python train.py --model="image diffusion model" --dataset="pen-drawn characters of a made-up script with 800 signs" --train_examples=395000 --image_size=32 --horizontal_flip=false --conditioning="none" --arch="dit" --objective="v" --cond_dim=128 --norm="layernorm" --activation="gelu" --mlp_ratio=2 --head_dim=64 --fused_qkv=false --qk_norm=true --inner_norm=false --patch_size=[2, 2] --layers=10 --width=192 --positions="learned" --optimizer="soap" --beta2=0.95 --lr=0.0022 --beta1=0.95 --shampoo_beta=0.95 --eps=1e-08 --precondition_frequency=20 --max_precond_dim=1536 --one_sided=true --adamw_lr_other_params=0.003 --grad_clip=1.0 --ema_decay=0.995 --steps=16400 --batch_size=256 --epochs=10.6 --lr_schedule="linear" --final_lr_fraction=0.01 --warmup_steps=820 --weight_decay=0.03 --adamw_weight_decay_other_params=0.05
Rows from block 3 of a small image diffusion model, named by matrix and row number. Rows with one number belong to one neuron. Each number is 200 + 20 x the weight over its row's rms, rounded and kept within 0 to 999. All counts start at 0. After the name is the row's rms in percent of the matrix's.
After each neuron's rows are labels from the 100 images, of 14848 (inputs lightly noised), where the neuron reaches its highest value: "strongest on" is what is common among them. Only what is clearly more common there than usual is listed. The data: pen-drawn characters of a made-up script with 800 signs.
# fc1: MLP up (model.blocks.3.mlp.fc1.weight, 384x192), inputs 0-47
# fc2: MLP down (model.blocks.3.mlp.fc2.weight, 192x384, transposed), outputs 0-47

fc1.269,103,227,224,215,215,218,174,158,201,199,168,224,215,220,224,230,167,174,204,187,182,193,224,226,246,217,224,184,191,179,183,211,175,183,134,179,217,192,195,191,223,213,204,192,194,186,240,212,212
fc2.269,109,226,163,209,197,203,195,183,185,218,237,238,184,184,217,160,213,206,177,213,186,193,197,208,220,200,208,206,197,223,216,207,185,183,214,201,217,196,187,166,206,189,204,182,177,179,217,186,192
strongest on: four strokes

fc1.248,107,197,174,197,181,190,216,206,189,173,204,192,180,215,191,179,217,208,222,203,240,205,205,192,200,181,199,189,172,176,248,198,192,219,189,200,228,209,202,212,200,189,229,227,233,207,194,162,223
fc2.248,123,194,186,208,214,195,211,161,162,206,212,205,150,186,179,241,180,172,209,205,169,198,219,186,244,205,189,211,182,200,213,213,203,215,154,191,194,191,205,226,200,210,199,189,175,205,193,237,213
strongest on: four strokes

fc1.122,102,176,228,202,210,221,194,206,199,179,229,199,194,222,231,186,197,236,223,184,194,217,195,208,203,195,167,180,168,224,168,212,162,183,187,225,184,226,221,213,216,195,189,198,198,200,235,195,202
fc2.122,106,191,200,165,193,221,215,196,206,198,155,162,186,203,263,201,184,188,218,196,230,216,190,193,188,210,196,241,198,201,230,190,195,237,214,213,209,188,223,175,199,197,186,251,214,194,204,187,196
strongest on: four strokes

fc1.211,113,190,211,198,141,200,203,229,212,195,160,204,182,216,227,209,195,196,186,223,238,206,186,208,189,208,208,173,198,203,180,174,202,186,184,234,154,195,194,207,188,186,188,224,251,234,185,191,187
fc2.211,121,169,163,249,189,224,236,195,211,196,220,174,170,203,171,208,199,219,156,224,246,203,201,204,193,199,183,182,207,223,193,217,228,182,203,205,201,207,174,189,214,240,185,219,211,182,219,232,207
strongest on: dark on light

fc1.67,099,189,233,176,173,200,194,199,179,200,235,204,212,198,186,211,198,176,264,175,203,207,208,184,180,228,167,187,203,219,195,197,203,226,213,211,193,197,228,205,200,196,235,207,196,236,206,191,193
fc2.67,089,189,171,203,254,226,191,192,217,197,207,179,197,215,209,213,195,177,255,184,233,209,197,190,191,213,164,221,212,186,202,190,169,209,161,209,238,202,194,188,206,182,212,196,190,144,196,215,210
strongest on: four strokes

fc1.135,108,194,202,201,220,212,216,180,212,200,193,241,203,182,218,201,181,208,173,186,262,163,198,197,218,140,211,235,251,201,210,152,190,212,188,215,227,180,229,217,215,197,191,225,188,204,194,219,184
fc2.135,091,205,195,218,228,209,213,188,202,210,209,189,202,212,239,200,218,191,181,176,178,210,207,184,199,238,225,203,207,181,194,246,180,190,210,190,180,194,239,231,200,228,171,163,207,217,222,195,213
strongest on: four strokes

fc1.299,099,147,219,196,189,221,199,210,196,220,212,208,180,221,178,168,218,197,205,239,209,199,198,199,206,196,165,186,182,208,224,213,222,189,194,194,200,201,176,201,230,187,210,221,260,213,208,212,200
fc2.299,092,193,205,228,237,240,165,208,210,181,181,218,200,190,197,218,210,177,250,189,168,215,185,215,181,177,181,182,204,200,175,215,175,224,190,191,213,204,227,213,199,173,209,199,192,209,226,185,222
strongest on: dark on light; thin pen

fc1.49,103,215,210,177,184,217,230,220,199,214,229,172,173,201,216,201,209,223,190,185,219,185,172,205,202,202,195,214,209,208,165,184,225,228,218,193,149,212,177,207,196,191,219,190,219,192,240,218,217
fc2.49,099,170,210,187,179,233,194,198,181,218,178,198,251,218,209,188,177,207,209,189,182,188,217,206,225,209,232,220,211,184,229,177,175,219,192,187,230,207,204,193,204,186,218,192,200,226,178,194,164
strongest on: dark on light

fc1.383,094,216,200,227,232,185,185,164,169,180,192,212,189,189,189,204,213,163,216,216,140,229,208,188,210,189,186,211,200,193,224,203,194,185,197,139,188,194,204,205,210,194,225,193,163,216,202,213,244
fc2.383,114,207,197,200,174,196,200,173,220,198,153,212,166,170,198,189,204,207,178,182,205,186,176,188,232,179,190,225,196,188,200,188,207,192,182,172,214,196,221,246,203,202,195,200,219,188,179,193,234
strongest on: dark on light

fc1.343,097,169,205,219,184,174,208,179,210,222,196,182,203,238,200,225,190,228,231,179,183,195,190,218,229,202,210,212,124,216,176,174,214,197,188,201,199,231,205,181,179,202,221,169,191,217,198,193,170
fc2.343,087,170,219,189,218,184,206,196,187,197,210,209,184,239,198,208,207,233,211,186,180,177,195,192,208,218,185,198,189,212,179,191,201,230,203,194,215,204,228,177,195,178,229,232,206,183,222,200,174
strongest on: dark on light; thin pen

fc1.339,091,124,186,242,173,196,196,227,183,209,198,218,163,177,162,205,176,214,232,200,185,175,203,181,199,197,207,212,184,163,214,224,190,175,205,183,216,214,173,199,195,201,217,171,211,208,209,188,184
fc2.339,101,183,197,158,197,216,220,242,193,234,205,233,176,184,169,195,220,229,173,207,221,195,191,184,196,178,193,160,199,190,161,219,222,175,185,188,216,198,175,206,201,177,206,228,223,173,205,216,167
strongest on: four strokes